python train.py --gain_aug_db=10 --hop_length=160 --vocab_size=93 --encoder_depths=[2, 2, 2, 2] --encoder_kernel_size=9 --decoder_width=128 --decoder_layers=8 --decoder_norm="layernorm" --decoder_norm_position="pre" --decoder_qk_norm=false --decoder_parallel_block=false --decoder_tie_embeddings=false --lr=0.0025 --beta1=0.9 --final_lr_fraction=0.1
Rows from block 3 of the audio encoder of a small audio captioner, named by matrix and row number. Rows with one number belong to one channel. Each number is 128 + 32 x the weight over its row's rms, rounded and kept within 0 to 255. All counts start at 0. Numbers have three digits each.
Before each channel's rows are labels from the 100 clips, of 14848, where the channel reaches its highest value: "peak on" is the class under the peak; "top examples" is what is common among them. Only what is clearly more common there than usual is listed. The data: synthesised sound scenes: up to three everyday sounds over a background.
# convs0: first width-9 conv (encoder.blocks.3.convs.0.weight, 192x192x9, each kernel summed), inputs 0-191
# convs1: second width-9 conv (encoder.blocks.3.convs.1.weight, 192x192x9, transposed, each kernel summed), outputs 0-191

peak on: spray hiss
top examples: spray hiss; first sound: spray hiss; thin (high-pass)
convs0.28:158178170094140104131165059154076069144148099139065161144103090120131128120122120169096123093158111148113162125156159089122174158079105112162100108094147116025096181088125181239118111097168140123125095118107095170101131090083063168093098150102139116118098132195163138105175167156087068091111094139180119125152140146123142159124156149215098131141118119124122115165162126137166107132158159105165134107157110111160075117158110078135164105147117113129126146137104104179104114152097102106141171141143095127094078089136168148105099166119109138124112162103115108115170099151122175221
convs1.28:052143151102162091131058184064162121176126157159161144120181115145134123092086165099148090122111115115135149112100183137140181135169097117103113146160109157164144100168132095212117125092168166110142152096126094177141107158114107148131162112114152134132085125067129106073133139086136122150189115132086149141115153142121118112105126130169123117098144097150033154147121135148141178169141074110074166087139181082126114156147209121156161146051140100078147125126138117101188188112120125131152043149188134136138087048103138082145128111115137158124132104080069088137124117128110150136

peak on: spray hiss
top examples: spray hiss; first sound: spray hiss
convs0.43:164134142146124161134108068087129083119133177090135115116132128115130078145148084152125128108152116169130093106157151060107155097148115081094121129067102097092062126085105117134107158125068069109087109165089095065091195131050092130116118139129145128158108087162078116101151133129138080131120097078126122121061122115164138144091204113197127107150078116169109126164125105071079077101103151102174154076139081127155160135176145111111153116141094130120137139123114132161089067147045131110139149128118153123126174163107115146147111139187143123065108169081171121071147061135170158170
convs1.43:092158102122178116171114163097127142139113145129129176138133114154136112107108173144145116125100129159141154119118222094152157149117124123074125161114045100105137085195125134182153118078112177144113149117118127174165055132138139123142145138069139158122100118070058119100147098131137113141232155099132149133122138112121108145109152127144137129114107129137106095128119143175171176135089114111084126095112164147126147186180158133132127136064121078029126150043147109107154220116099095128118058117126106126120118143055158095138120133152127120077110102127062069164088095068137104116

peak on: explosion
top examples: explosion; glass breaking
convs0.185:151091130174108081177179116102173175118131068168074168091130151084121120143113153101140178170120164186152062136176106141133139145112117124127172038122153174163099164100112092111115178134160126104156192140086156178153164185142127127119124150150109177183122105118138147121148121049130164133164098149129107092142159162175130152126173146129146120147144151154129158159168164203122175120173127105166099149092109142127162096097121129112120144193159127107130074082123146168146130131153168094186145167159191076115102167154137129150181163092159129151099174106111110097089075165130185155
convs1.185:063119167086151118197129141095078084120178155189077128095140118077086106153150098157131099135116107172113092143060151172130130146093130097116145187093060083108159144123179171108174091158127106094088135126112090071116110081163106140182123099115193109110138106124127105126164085163122101104105098117132100181103078112123148161155115124114070120092107106098137151193166137120162098140151132110100084136115173161126142230158161073121103104142123127066072144073161153121149138147178119124048152120135086106131098173129122122081182113071106147134110141136118145159100105170107118112

peak on: whistle
top examples: background: none; whistle; first sound: whistle; zipper
convs0.26:138142144140150173058134150032108107122122112162097113176143160097035121127088043150108112145139166097146031111099132141135158114116156165133058138088142071109182121091112134141131121172071159150124115074121165040103078138155089174116126150080101076137113147137127171127131060142117176118140123114073132127132125105132150130078108160173156098142174178110109139141163174099166152106105157088127115070136118125145132126135159032109120131108114104114152118120138115091137121122135117111176122154125140181078131096119134123169045157097100084126111120123151103101106147175136118168
convs1.26:144177141113141096123135089138144133108188103095104132152130074154140104123145162156117110099099096107137153122121152118129167147194065098200101087098135108193075163183145118123109163151138129092136104130158102168172137093178121170128172113109157156141083169096142120129155151097059099162087091074141062150157202146142126124104175072165066138073162108157132118115184109105089132187138149108099136090114095131129179190131124118129137125080101171085161130061144097119142100048143135163133110082164108139124036111124140094126099077118124115152055146117107134105101126163137164104

peak on: melody
top examples: melody
convs0.54:124176132118151125082118153075142115139179155150115153126155115101139154093178134156141134150123088118104084107121130139146108142144124144079169074112187078094149088109153134094111116171110119093134153168170148161141065165082117154134156145165083131106089077082155101093081204115047063168091089091104095023122132192125052092148090136152128130144131140091116175095087110172136135131136118136096109114155083120097049145121112123137140094114138122172134161190148095165100162137133128156143143137165123155088162120156105131137134110060083067133062115137113168105097172143100071131
convs1.54:146145114178132090099153084146059073103120136119122115181146117133118179172070120157132153118119122082141121117135109161130156155126120075166184107137144158175106156172188125114131104184124099148088088173194137112085132077111156157125113099141132108146093069197123153146115216123155153082146088082107140182106145075135206134123149129124108175108163134102086158089133099066114137103145168122123130149148103084086086115116131148140138138142115177120173080160131090038120112136147090123106153100134126113125148135140108097152122149101240077138120147124117134145177148143042135175

peak on: melody
top examples: crickets; melody
convs0.44:137150123093146104137150146090138174164151152081107115158136125130091160085178108077111091186109130143120116172168121119146106147153098168109154122142070115121120195109119123112095164181162147125147154140186163132085148131025179117129125229132075116144129155058142135145131096120128115117130102102098172128109123125144121134139185131136162082122125154080063177096142043112118131140155175083132168141138138095154117121091103115162116214111110159136112126154129178191117117159102181158203123080165078118099217112137108125092141096157144132180062113100135097134098123118125154139
convs1.44:140159133162164092142144148108169168149132199105108100133131153084150146196084108120191140081136100145121109094108109106134122203163213096138165141144112142169136130103110144118112145111084097136131159156184095115141114061051157094118107028122158134136096145165129080149137161169121141111138090127147118149112097135123132168136224151161144102167116170147148153155118106135121161126150152092080160121145140090129155121103157147120119232155131153112180129121121183050181185109088104125044168152150192120095130163101084128123114145122127101130103152088134095176122155107116141126

peak on: melody
top examples: melody
convs0.111:113117151142156110119134194142114151111132161112112108087132148202117129152112169151069058071131108128145133162152116132159131158168119140114124165091159156106164171161112120108142097141132131105160184142074046196076133119145182132113159131131078173073102110160109052098089148089053112141160110110168142119140134174096101150166110147143113142153142154123158093075117128115157105136155130089180111195131155163116192052092151140145092137114167068151106128098091143166120186133171077157129112133146160149118120195153087161130167125139062128184152107173148089105172103181123106134
convs1.111:126124122115099158119102088143121120104122138156097145139120122213133150145124143128054139189115124146114132067090124168115101101135169130133154083050119132152046174109063163113080105132111123156064095173102161087155142107134175128141115161121095099141124123125061230150094121173154136042087091141098163166109183087141126132129127094097076138137131159151117129083128061138118086157150131113133126148116087132086098176127084120137184103169139179124129147104073143098108087101201079148125127089137108174127148152149098121117172165135165122127085132172157120167069121138144162075

peak on: spray hiss
top examples: spray hiss; background: none; first sound: spray hiss
convs0.34:151199148092132130121141099149140100106163167137175156138121101118154163102136135119124139079059128153061137138151102116131117153162087109123132180114110077055068175101107105130169159149157080121131078177139122147130160113091149146111138147139103125128078129182191110142147153166096104163134083148160170122137139088108109099108168101199116128132135071105033184195115062142131075142159161162164128113144128091149096142180083131144125140144132141102133177157118166237087083145065103150103133106105107104131195123127163135124149113180102149121163133094164118126178081122090133155
convs1.34:132112148162134095108131095082114119169166213167135165125197175126119188113084128155153114150073130159104149123133128121106127151179131098121167107148097146162131156116143126185123123129101188148117139148170119169109108109099163150096064121126140162145121107121175106106118194098132178103138091182094130142051138142131164091138216138169134110145096126117085174156091107103148239144134107090091124124128171103151148148155201174169173169085152115112141088163133176049162154141108095134158056144131171154119151133055125143157099144139146132112154124081101084155117138155106149133

peak on: zipper
top examples: zipper; first sound: zipper; clipping; text has "clipped"
convs0.105:186108099138137121156157095038161113096095075131128105099128143058085134078155079146085089192133143146099083083201131171085148145150140183144108104121100105086077118067107146160126166094061125109089140047127140138118189131112118127128094173115114086145124120107091116112168070173075127084089079125069122145118188123199146120099127083154154069138131170107108098111178131057118161165115115108112188122155128115127120096170127095159086146103144124129143169091114094115156091126103140176185132178119107107146109091110129123111125144110125080120088148110158108124090150119125144172
convs1.105:078181108081113093195138150112108144170107088122139139154148071110133137160113151160138150091092096142130157096077192114161162098147095103104146112099160085187164131236090134155155125108125121140146092083122099165184083111127135145148157113064161123122047111064073137134167128112141129153157106096108108109166189160092103142067120153158114131067145096145103116108162155123161118145107116129110196103130095156119153152180144115129156146065131151129105119049139110099118169065104111144094120067121141131160061140123141100113149045096116086163087107091116099148103135132153088114

peak on: zipper
top examples: thin (high-pass); zipper; rain
convs0.173:134130149152123102114171068035108108104138076111136125091132142090110146127105076128121138101135154133120091107136109120145153113089138170108082104103084088104141112087160127141126145136099145089047089068098110132097127074084107144079127126130100098115133153151085089109141080136092124149098186088088156093115097126158147127090154157170118105112120130102085137129132111086102143115165149046124137111157135095084181115146111015113113137122180178128153171129112031058099092127107133124180128079150117135101134058099128091158084121111097081115159141087213101148085100121149145161
convs1.173:138207147112185074106125101137179120133162090147087156130243125084107119162111129117157108114089109182147145095102147099107185168177084121114151138115061109119131093162180149192127129131108110108178140074150086173193113108109133116098141076110159137137100173112134125140146156111124108154117130056148090127089147147175129129097169111141065111092152122148110090125120152126124186172174135112081126118114117131106163160110143136176107122056143147138123162076146078125147131109117123156124105156152190123146063097113117073145055076084173119152085091116080109093126144097150124070

peak on: melody
top examples: melody; first sound: melody
convs0.68:118125089125120135161108129066162122139110116150119142096115108116096126064159107141072113170166101154142073129148145102089136172111093124096160125151141135178089150168092119083160111091083139172153089072158171160135129137110179137097121189106112142124105145131180178110130070113157053177142072117161089132152161159129130078099131149145121103166065122115100148108104131134121187128154189135150080043120166155124171092114142141145130201154139142183129104067106166136201141118070104106118088137193111111150094118142108134136132126085116070142102124042091129039122106127163115120
convs1.68:137116154133118148188146120154122108143101150095113119094121162115036102224125111105132149177190156153158073112106121115162123087174164117101137140122130128114145179052103163062157094127085097138100156080081067074103133121114145141152065093163102112110104084159170101189134136149126137098144081061129152109113127068101156115169077095130121117082137147163099119066095118135148078082155144114142098182110131110156114136114103118114092130119122197159080149065098136119085124113113122124094140146038157089105132121177075121127123155074143112146123142075113153162140169091154138157

peak on: spray hiss
top examples: spray hiss; first sound: spray hiss
convs0.20:154096067112142164140114097051126108126140091123103105149141145142118078177131089160134154142170097125135094125132112050088170180132170108073059097144109099099079095093138128136106109112125104152134116104093077092111149107119047149102173079126117131132122133209082137094155127142140112087099145072140150127071136150114111138138157163220108108193067132176131066166165125135108108116119123065167138143125066127174156124204168076156156107133104166137132164120125084125130164161118113114076166142138167114083094104137099156153099141151108089122158170100165150092149093174155150162
convs1.20:113176104098159088151142134097151134126170086142096189132166116148116057099147141156172086121076128144128141135143176088182177154156112126076131179090130105112132072160148123172163122085157218151102105094114097172134081180150106119146137083113141134136097133073080120118170124122120124120166117093110124117117138112141111115116094114176137092144159094128156073151135135163191177173161147103115107088135188114141162169163148142145135153097128086052137129052134096122138153123131106180134021117168120133091081099071173097172132142148141133137094125124068056117069104140136086122

peak on: doorbell
top examples: doorbell; background: none; first sound: doorbell
convs0.57:123091170170103143133163141045108122104207211109134133117142142112128053104143058181117131097119185114121032151094128129123093106085149107120128125104139092145174123149136106057152131175106159143134115148088079067108124142165125138124065115092160104124130183070157122117151117084092185151135129116075115144124101130155212142090209179140126085096160130123122168124146175087137150094103085097144122088115120108125154113079146068132129089135145118072141096136132063137116149095136077085133111095148141152115128072159099114124092145139131114128121104171168095152094130145159154081
convs1.57:157139155080131114108086117141102119067177155138129102188134077122145129127153184137131131137183083142162084160133106120095139108168099141201128129122136103151069147085083127118110123145101122128156124125153242154118139067150148096034106178106130142135154182138192193127126151147097127201071123143158045132136138158125112143114154097147084143134118109139147122118125093144085118188098162084137108073080127129073209124106131139143156111149100124125138115145145056161128113123122081150142110134132120113136113060169096086109127115141168131126132166189057098113181087165138146115

peak on: melody
top examples: melody; first sound: melody
convs0.180:143089144096199126146150150146129093130118190106155115122127147163133163134148168121087105090115136161151131123194113182190109179157126097118149157160150079155136187170172104152145125133095147070150164138123125201159133140140178160135170095132109170161119102172140094122082147104113143198070095140184213061120173184045134132202130136119118159145147110143106132066107127112102135119168163108139119149138089139140107021128133127138124098113136129170142137136111194218148097127119149150137151127183140117112093107135135158130183115149074128112140133107124146083169123118138091081
convs1.180:138116157168059137134138118137129170141104181187132178114135130140098167149081115154091087141126151148072146053068123148163129113120183118153159103127133122099134176080103148170124142127054132165131113151127076111134134119107143088135087140127134110080147062119154172122048149184165174077138101116083152151055157058144201101161123175137131073170139133118106152083053115121110135121145074121139098149145152122152115153146150121135173117136136178179094155124142186131129133138116130138130206134096094131085104157104119134121152145171242090099132140118123125143098156100170086134

peak on: spray hiss
top examples: background: none; spray hiss; first sound: spray hiss; zipper
convs0.65:174154109060097116152124109172123116100081143121106123125112177136142149129133100185099093106112120080118137118131133120103148152126129150149068155122159120075134164116095152173154114107156106101133190113110120151000116095072147224147097149086108152159091117182158140110156129145054112147144120097158126085149161155121121180092151116167116102196131191140117169163169122090113112111125107083171140132117162152137129124148140111084114159142122098094117136085044118178072138152156120112157127190125168141099092145114129141118102151125116187139161148114080137101155137195110128141
convs1.65:069119097139129110160067125116095143167071120120151177157131098197129118116106190117119127137051112112134108105109199181088136083146117095154099089089144150179078149151137096138103108083143167093138081106105131124164096154107141138168168116092152170117104090081104181113125102119115137134160110095123182161106187148115137087112052119131113187074161106127043126165161118147170119155130142142096152081126147158112129163146155118140146099070141082062086123089124148083198172117153122128138075076151074174113084093112111134104100116151140143125112092134113070141118129211102147136

peak on: drum roll
top examples: background: none; drum roll; first sound: drum roll
convs0.150:112090116152121142155140114066161083152141137140057169085112102171128104160116113152148172082142073126171086182116125097145153175125105128167161127135173117174161155091098094122098092150147082164190114125106162127136114072153136149160115141117122144166096138176143133082142145074162138167119062064192141133129120173072134105123119183173082112164133103180154174134139141126144157148168188085170083128148159144108103080143141120133141115113128164148172190120112136177152141117117122053065148154138135132086153085114137166083105122129152104161137174129162126021107069170164145108
convs1.150:103085150157153147135093109146082121140147172231105144163164174166104114161144168099107120150171179158084101094124120165104102124118167187124186126043101139151089174114093162161141124112061112124044167149094144151088146135168120106115049108151090133155141139104127102153087124151092110132109116142135143105069139155090122081114144106136084116147116122133119184101130135095142122172142120111125090087131175111116110125131119136150078071125116104084099127113129128091144084123131081124099105090174081132064133109138137115121131138118136078087122112150101130255172119187154098076

peak on: doorbell
top examples: background: none; doorbell; first sound: doorbell; melody
convs0.99:126160183180105101135109133112110141144200138121176112145170164101120180114163162109132100107118243184186124138152135132181122106155152079102141184174097069155156162123112091128087077161127188105124125152159153128124122153102168182059137078171119193101087144123152120156102108100140125154153116156115198092145152175117130213150200117127162144137119116101155162068089169131119074122152135117163129120109141085181129137090108147158054135177117096133122127140154136141135093191130076116116130100178115151132154130076087132123157131129114097140139121098088118123083085134183126127
convs1.99:130133154098114104136120129110142164099193127150139125155088091108134149145080107139100162095132060165090134120111087120152096133137146166136180126155126139144112143121081175143094138165133093221152110124153112126132118110134159000062100159096178082133109153125153189129117157188114178137121093166134138148134119082128102170146164180124122091215184153240133150077110117139118130162156118109134116137143136090127145126092151104124198121166123174171160070158162146132131160139112077152141140142119134150097142132112090127143168138136180086123073160106125096124139105096194111129

peak on: thunder
top examples: background: none; thunder; mains hum
convs0.98:111042092071090180149122131163162133140106138126154101134138065138165098142072123130137186132116048092093170124079089138153129156130136071103114171111122145122068101166154165088149106094078065187135046155100088127104155094133095153126127106127126079123158117125093137145114130088159084163088156102146121153075135164106135078133093118117131140114091085134107063102108080107087136136113140143108093155125111167129154160151140125142158087095028138120153173099122137119148097106116136152113090152145098053166079115146196115136103089162130113092137130114113190133207126082090110115
convs1.98:102094080169139155119167163107156153079113093156170146093132161119122082161142136109123133104119142157163177126147130101137100079069179205091124125082038135105125108123107164113198116094129147120122150064086138134158107199127140128114106137152138150084103180088099157121128138140149142109178115096147139114114153123156106141140117134106146118155048134143186153129119156132136177068116188149163091129000136126143107140108099171086072087109145149095150245126105145153161147173134132189099111114126137116145139129143134160138126130138110108096119143110106177119074118105152096109

peak on: spray hiss
top examples: spray hiss; first sound: spray hiss
convs0.128:131179107111111125121109105101147092137155157118135159118128115120114129103105112154134136109085094153126096132109121092128113135140090094147149130114139088044096191081123087137130104150148099087145101192119118108117139108043145158112116157126139089117026085149151147052139181125092031180127082104143130092137129115110111145108166138224111086119111103129047177193117119144165058109110112122179124063103077098159132107169093107139123133138153167077111140129131152198080139123073127103112155104130121120093163124115105123150125115152115112099137119061170123037161123153098133130
convs1.128:136141137144167115120157141096140149182132170135110162112170176118098112133110151144191094134030129105097126108154160103113134153128148118133130132131097173141165132172175130161124153109106189099148171136154109200138114137101120128140120129119142149123122081133148058118130157141106153119186111118119143166050141135157173099120141125144146155170107148115060082147107120142139242156110119099099096091141190111139148156143213164156139146063142103041140102108150149101187195143105148120128054152158139113101090122035136122143094154173145147106137151106095056173121108097100123159

peak on: melody
top examples: melody; clock ticking
convs0.157:105125151132136037123156144119151098111158166105051116081139110161098158165139119151080131056137111197134093116143096138129149120136102123108146169081194135082143165110076131097144114183166133077144173095080097186107113110124180138091100117134128148117074099107127140091135145076123141150155092127152117071168085179103127117179146123189092095152151137122145148138130153145140157132143137064178124181135083127134099099114132131074110150129123109086127157114087150153134171170140112075146105164163139132007143184111103188151140136111140147160074173181099141075103120173150141160
convs1.157:081132173140103109129061106163072114135147152169091174195100101184076177144099153152121148192105099164125100089090114206101125121108161122159130072051119121167092170158089128088113109146110075128087119161111192087155137113130181106129148126117115135126108089180082183169107083192154144085112073105106136183099139062124144111114124119117063166111158144116124130126106082086102081127136115098116142104130173129074117166117127107115148104165139160095136145140094125107127123111144071102135139087093085164088121139135083110112158133121148132138066104160139072217154127176128171122

peak on: zipper
top examples: zipper; first sound: zipper
convs0.142:139090142122098152122167026092132038084110124081117102148119102082116108087153092130114101162135112129110138074152145115108159169104119120105072115091133152093084140088099147175135160088125122144116104069138125144061161109061122149115049160125126064116114141181153131105130064097150142113067084133180130152182209172136180107108142066159096106144137186141129140091087142101123106145167176144138152090139118125080132139156129100153115179123135107143137174106112136125116090119125103243146105190130156106137101094077086120129113148123106103145099141095126105149146169108167113151
convs1.142:070136102109126151127095192149129138160090096151152133103150132132124121147069134144108113082103153174158156096118169122152165095121093107077143169130162107128133140171063118148133132094084156115158173082147086173200101133100109136128139146062156116103073135071068097106115100141129120162221095080073154138131208113136101116099139134110115139059164098126056142060119143119175146135095085152114179110135169148117137140161158178081127127038129161141131153071131130119132181089157109154117096064094107131118112113141107105134122090085122091155130084118100135193112166119125079083

peak on: spray hiss
top examples: thin (high-pass); spray hiss; first sound: spray hiss
convs0.69:156138157129102157127161122121105097138133182104119124116119121119176153183125129164140140129177127153126106187142166084066173124101110147150136114125131159158106120098058185149119133125157125142119180099114116096068084101141102155148167157098126162153087109170130144127221122107123126131116060082164092124170171145101171159111171103157106114187085136117122145118155108141121202122109144042169101106122123187129083106159119072076112094148053110146136110101048132142157138158128088119130172179181135047071140123166142142141100158114150179125123183116115077083129095182140131172
convs1.69:057120124128154096121040140110104075116139136123145164207157110168104091061126174119118108153132126125099104145101180154118160163140125120098071119049127093160120130091132037138128099100171158107073110124075139113134127165107079162166139112163124158113162094117103147141136130093156094153130097101103098139143090126081102113118035145151155137075139088149138118148150125114174089180099125122115141114122159151108118122134147110173134140104155094086082091130156127140144116131160098115133036104140077184122096090191153103104159126093124160141125088107062053129165086208159135157

peak on: coughing
top examples: coughing; first sound: coughing
convs0.75:180082106155096135161165094089136103154133152060142182082171188095072140127130149146170152116144166203139070135173127095141127166104123133070152057085127138132063164118125116102177159109125109152174123097072092130122179069100102138135111097142102157134109152160164134061162165093137109162075108091139107085140162124133129099111204168163080106174083149159162153127105177151085149119190106059157171141115098152126159142174089137140135113171134153069132176146082087131098133152122117067131154144132119130087140118135116169136159154113147114149128176112117116082096096149186110106
convs1.75:064174158123160130159136145116101126189148222184115146133133097102090120135099133145143132161116135202124095126098159136142165097123124110114145158053142119101159136144089118120153053113113094123105141127107126117160069161143124120135081078105149108076076097111143137139182091166142121115109126045092110155119147135113119089107137102141061166085173080098103121148163107089167085124190105088102135119154139178147177182168138104111120121116152138079082116102152182077171206100132108110080135082138127126074140138109092145156185066114078137144099095089090084180129124167147105120

peak on: mooing
top examples: mooing; first sound: mooing
convs0.13:122105164078114128135123067080158102130093094131143165115101033104104118069108150129108144130113062097161163100134141195161146213103090107118140101114118139139081110155185114100051127072102066129153112140122151174144120131117115157151098149121122139197147106064098152082109126100098072169130123157110082123144176191115096087108088147090114146148084125126094125037061122126067130124162133120109062096139081151100138092141132104089127111120153137171125154080105126122111128136078139127107073122153137090166112085101116091111116104095081079145143110119099165097107120064102113096
convs1.13:153136175137089115120150147143086108098091090135155123161123190108078125184135118164082124180077212105200096088136120150170111078141137133086120147110153137128129146128078142100161117132063137117110210049086159125147167128115118096147114137171137124147120085148117163167086119146181150142127078105122171112076142094104149085129089150096108150162114161150095119041028138110061114113157114149183091138115191106094114157122144127144155097143152137166132179111114111130109086126081102160139204124111125090104147119132091112119178158111176118127119149116131117140143112073148064179

peak on: melody
top examples: melody; background: none; first sound: melody; muffled (low-pass)
convs0.83:075109146024161168125101186145137138081117213084127099124160136141112104136108181094083132120123101141169142176124109118171120171155154072131157209154142133145138159167134125071171089076052145151126136153110120166145126145114161113105164090126102103140136119140137086130073117111129102178156159157117165123075167157109101130174147030124123160118137109125122096034098105125136133115165101116099066121147133170165113063110159156169141119140141123144106156141152164159161135110099145165121107133149141139120111131162139178153142106169055117115129054084068144101169106099160139088
convs1.83:149050127212068170132144101140140145089056192175159134107093141173133113153109111116057090134136136104105155090129105119162079104125198170123123109088129118114140171129081177086145147106113150144136133148106088122166116146134126097125074175134125133090089135084158155122047142197181123101116090105141154122090177094168172147145128157127126089175114143136150160111057104126078129117150167146169077150078121135131104165115091114088131084126122194166146153152118168128134137154131116158150230135103122128120107128133118178146169138168169092106119203111151139143079116080151110145

peak on: zipper
top examples: zipper
convs0.165:123119140109081152130110108068108082155170103123095167135140085151077104098097078144116117089123055129160088160109160085117149132131161131157087156125152051110115134134095133170139110149052126164094086141139117065155133109111109134102105102108178088140135120186132129053116094145121152124107148125108140101118154099124160141100198209185132143176103165151111069131103144079133112109126136155132094089138093131181173153168151049105132115156134190101148131097121107101103124151130123107141148162114141166131130106126108172128066157183097051099142114029201142080144075148143148115
convs1.165:136181170117174076162111099133143157152167133131075132102148170149083130134169096150100102156103154145133115148115152095133194154147111141116065091087091098107112117194114118151177174093097134077103154080134125188150116119154110115076125149105100177158037134093135087168156099125125103137128105070148121125145188115151076125135169051165098102083162124126141053151076139125104170165165126145054079087086151143155152199127129129111118124131124102098143156062122101115125129095117093141118085113107143142120068113068107109165108095165134132125051133085118110134079064114157124114

peak on: whistle; doorbell
top examples: whistle; first sound: whistle; doorbell; thin (high-pass)
convs0.130:163139161156115161135191126080116149059137139135151105157152187073128085117118095134100077113109186119133093121110118115149152126153205144112117113137146090131154144114105136143149121143093154128093133147135065077117119157134071167105088105174107126087099165127166128150143091116079120117133161182048126134098175101154180220096173110150153098119169185093138153128148148033131154130120103127158146064161139150106177122122123103120101097157116092087117114149178038120108120123189087112121139123122192151071124059142114119144065160107095120147083095155149114097079144140158126162
convs1.130:139135139114133135146092133144118143073147130115145158175099091121100062129126176130135153086105093087107096136156140132131154146218060133192111106128122093176103110165109105172107117140095108111141096132179210153158132076146083155121187180098194144195100152101138210134158099158068126126116139122164109158100186156102141197139161146156084143120153101134154087131160138179076126192123158115117122099096092142078182172121127122118142099122087167122159152117208090158155109099185098151153121120181050120116103088153097093139117104146105137143096136164081106114122125134134159101

peak on: drum roll
top examples: drum roll; background: none; first sound: drum roll
convs0.22:166146124146136143162149147125125135125113154120104150122124146201138149116168134156058062110124089155088177147214125141113140162163122128145082172124123148112112184153100129178132149128152110146133179128087058199107157131153148154135119133127143184122117095191157104054132149162000111123146075121207130143146194098140116144154123159171105144170127161139155158112145120149136124147176138102162136174140159181133133079141156136149090120141116105115142147105098150178114155160148099167118123176136101144148111176149150147119144150150036084175183146121137146085164126161105154150
convs1.22:079124127124109141200075116092084120135085169163114146142139116188094162146083147120039184174101120139167134137056139162113119085109142121134102115066133094185097151113077139158117044128120119121103090132094163068139105109147153112181123138106117113107078085104107237151136129149167127112095090143075165129132214161078128101133130112111071116119101126121115159101147087104132066132157102102120135122146111171111110184163087100152172098168141138115070152108117165109137131098179065138121082060138120161125111136153116139119166118151160133134137120119141121150078136178147180090

peak on: mooing
top examples: mooing; background: none; first sound: mooing; muffled (low-pass)
convs0.32:070111153094171132123088173138137161117154156131160136102164109139119137109171195112115071092164119161144109176134215116146127135149147078105116186139133115148126155149089125080109073134069213140117109114139096146114064186104140138087175102089138188108136103114142120096093115124125153100199116140108150134124143146155127128166141075110126160134083113136144125093071177141183148109170136155097093119122154154137077157099149176143124130220124119198149109199148170160195186141113108134111074107186094117155172179159097148121163113137088141138143066080100137137121115149156086130
convs1.32:163093169140052162189127071128135106149167158156152088124056140152133175157086087148066131125186130120103160162126084120156104115110177189148141112138127127129148199096091177087103154158145117143133172129104097099102099084145121041105061174114093085136095155126145155142053151188143159114105105163116147109136128095148141155158139139099124071147153181190140151090071123114090102147160131176117106151148128141132116100091113089107149114160083155175133053173158171138107152153096080125154198127070160129149096141152132151152137145136172101121131167107126118124137133066131162167

peak on: zipper
top examples: zipper
convs0.29:140102132131111120147120045045139102141140086126125150110108074081048145094106103134121132146163061144103094132175151124106130144124142160116075114130107118083079077095136110178095113110089107114074091088098083138137147075099139124090109121113126099131144080169090075078168094163113154079097119101086110134136162125165150080089155163192128130143060148119120039127142146118099129147103131087113156127152100067150127121184105052156126133147176182149146208089110076091140121153118113130174133158158131117124137102134119089139093133128093056096129129090203108110109090114163126138
convs1.29:102231137071188068128114129111119118127139091153108154150199124071119129140128117138157093120078143203160137101100176120129200164152068080097117146114107123128143065211114134169159114118115151141152150080141084186184093130109159118085147101059118143127080099087103129142168124089122094160127122087120089108123171155150082115075153137158065111076145090131123101123110173118141170161174121086097142092144157111119172178150144118135139115085143124126138139039147093104103140080111090127125102129120154119135062122097121072156095082110128108155094104111115075130112115116156092112